config = dict(
    text_encoder_fused_qkv=False,
    text_encoder_inner_norm=False,
    text_encoder_drop_path=0.05,
    residual_init='scaled_by_depth',
    learning_rate=0.015,
    epochs=2.7,
    weight_decay=0.1,
)
Rows from block 5 of the text encoder, named by matrix and row number. Rows with one number belong to one neuron. Each number is 500 + 40 x the weight over its row's rms, rounded and kept within 0 to 999. All counts start at 0. Numbers have three digits each. After the name is the row's rms in percent of the matrix's.
# fc1: MLP up (text_encoder.blocks.5.mlp.fc1.weight, 512x256), inputs 172-255
# fc2: MLP down (text_encoder.blocks.5.mlp.fc2.weight, 256x512, transposed), outputs 172-255
fc1.208 107:450489450496496537448509450552477548536487460504439505588461466552414420507555558514511540472516495483552471489500449556430457427478497452500397477437536496490470481446523472521517482497506527531496513511544414542515502477469464469550481508464532446529
fc2.208 039:459485543499509511505506505452457444492403462511540442474409462487563555496486452471443487426452555501412524523442531476628426510497493533443529483528512476502549506545409429577519423486466442457467522504448585486489534522463529492416522531503436587474
fc1.209 117:434509481460498513486473458535462535517504455500449496543504498511416478510493534502559523490544469471528472466464500518461431459434495478481441446444538536528520445437542472535497448452488528477539511476594452514447519515435472531588502530530512441509
fc2.209 045:517481546476487539484498504469473462514485512472478462504400534504530480455490501525412511494436517491410539594484532481592480481560521538460569499516529499489522527554407451546506479489464475466469546524453566470538490535527473483456488526515457589441
fc1.210 078:488511455509466484495552443478494490501510540458482506588475368476384458555477526494459503512492478578537474479472464463474456476456536546480476519499495546472423463509515472566459465445469506460466474556569507506496502424434504464450459421475511458459
fc2.210 021:456524445463431575468417523505537524549499451495487441466524531530516463508512544470499522490485440528585503567543519504540563556451483425439486512571503508528476433482461463492508556442451532561549446456522508526495495559553570479536462454401503501490
fc1.211 247:504401601456529569551487484487537575503565492517476535510508593477519498545515513523471509492493495472506536484512489495535489476582575523530488488479512532550479471518395408556498501506578540451532493525449493492499510485465556472533494507512515513516
fc2.211 217:510571408446515489487537471481496533543462553478449453474570467444526486563532453491578542480512538540470488558471501559502536440453454558459520532510500475482455470537540531563504462445492507539421448507521490525529504499636517474518533513497590416412
fc1.212 145:516440580495474446539523496482586482479491513476488478493444488524522573505474428487524523473475539487419455571505511520528538540502504448409516503529524436493567509435460481511435464537504487517460468496457545484502582478432465535390539511536462528494
fc2.212 345:438440588463450530524443492550447517496548437568562494465500483506485495498463520484533468510500515475460456432480500516520515456593498491476414514454509524569450525527529477554529462500439494492478474419539478523496479552560495585564468486512478529508
fc1.213 075:456413441472537482495498534527455434539444555457461502539484522559437434499533496511413555509541540448527456504504445515460568492453498503508514460492467503522479505495494470536483490515476524414518511473521457554500454474535482485504483466458531443475
fc2.213 017:540544511494507426470491474512513518481548512539588415493503470479526542493496472487467472525539588519440563470477560540535505527584545496464544479449573457480500533565514494502433518443517495521493430503524517503482496495546538496440505454456507559563
fc1.214 077:488502460511514480483576479501478443500580496409417553574518502574396458520510510509396501527496494488524460449508436467516546530533523543533510480504531525491467490523535486514484452480481488396544540491480543518476518451432533462457538495375460492503
fc2.214 018:468541454457500567476517501489477471480464443514571482415475545399565463492540523472502488483453579523447490557483580479505499532470578468502530518510447443546516491440489513550471522441507529511500455459515509494456445566524486447510457500458566560474
fc1.215 075:469518396490462498447480483510463489580511546452544484572515474469459465478510486498427437483561519444507507526494480506530541496523535514555474476540495508508476402456537442525492403415510460461528541570492476540460481451439518477452514427520577405506
fc2.215 028:548493503523534524442500465415519470535517480460503522454426540597463461502450497456487456443476424515462495498408471505489474508460451461498465473468436466421514544515492489447531512500439538487544507495572574501512509473480501492427433501532482564582
fc1.216 086:493487457482457564484591481487505477537578476522515513533540577491392475539526522488466512496494507523512470484515494463462571539516523504551462514529457481555462544485550471556466509439500539449498538473529574514417527489450565607441542434449528444446
fc2.216 023:528540489434485502456501510523495510478537506477495501492529442518542486451540530501542488563477448543457530493484511501518534431468473446528502471514488543507508450523499477419570540496473509516520531563512451551555556541519529496525510523499485512535
fc1.217 069:513515469453499489484526443476536460493477550453456521549432423472454447478548578531407488455518447526561544542489435513493506477471448499519475498490502407488553483504515503465559466437524508517539570494491477570509480494418496515482526418477497493603
fc2.217 027:533450548538436500503431551525481560488573501459515439471488535561513465494476506490485473563449489536535488534520490524475557510494579574556508537456555515512526539563467425451465463484446521535569455548465519406479536526496594540468516451472559493537
fc1.218 097:543522543486511501435462453516498550506544420508497559474490514501482498424477507539466483513469483463454491476547534575478480521515486429496503448520561464476532505436512494487432549482441504562468452499451524417473501464457494464572464569561544534463
fc2.218 146:514468533448573512601560533503516491477538551539475502443507525532516519540502534509547502545514515544540438531441474463551487479507521584552445472495451571596447525564486450421618485477549485487544589540549428529494472523468565615466539444518512489561
fc1.219 092:492498423523523491386498441511474471577527513539483573591491509509446411476524544514434559485466454497556486512518430481476507446442468453502462446466460466542478504424513505527435503463489556522462539512579403495485501447504446510564507517453468479515
fc2.219 027:525503485427439514514530514491492499500423454469545494518450541506547535490473519493445522576490617537455525505523501542447427552518513534407503558578532510464455470516462483542508450527499465493553472509420509531510511505462516506433426495449483487460
fc1.220 091:540545425516475460489544464469491457597469562443481440580441471524379411490568527534445463457504520550559505509490497475517529503505545509522512534525457441457514517533533429499478509414476460497496591515439525541426479487448520542476521426427531498485
fc2.220 012:481477546509481513509512550566476494535555499471500523500562569530545606516479569498519489500545495524446537471495500532546516457510401458485501454603524502526500449531493549467531565566520453428472457443551544541570475495467553514505436573565488521446
fc1.221 079:516512464496536456460501509509523484472517530456503476541489486480445501497481501406466516525531565496521493557427472543525469541518464566507473497491493507418445501465400524492450478440457507433547501522555478507476492513503540449445419477531555513570
fc2.221 029:492501551477508498564493447489444454537438529480510482466516552542530528507495509533480456484462515557460502478506534432473562494457554454504516578502460527514500465471431516569465522496469478650460564502445492508556501487589497456504572438449480539478
fc1.222 094:530494447414576551489542539500432415540498568521528560571522494548520435479542568473392514468527495516521525530553540518557509458489445554549518521512478538554478476499517530553459458523513541479501597542506481536520488491473490434475521510415443497479
fc2.222 028:489501460515445482488518499540474425475501431484466474493472577509522523452505460503505519502515500551523496400502517513503555568539458449489507490494448454529493521511510501543587460489472464420524581482450462532474465548533499435483502466538644507511
fc1.223 088:483449444506504527518493516491398395472433510496425512583475503546439452573567515507469513455470503491521451468507443496487500514468537593515530463469517540524466465484494482562477392460496500408543504502462548558420531501450534473486512438429524436476
fc2.223 037:474513487458516538572597545489543485511534491528558490506506512499467520491460468488545502531452461519475496570441561480587606539535505636527584500499482471513484554516506425487572522474506507466528549508494533452481503537483531565474572460487492566533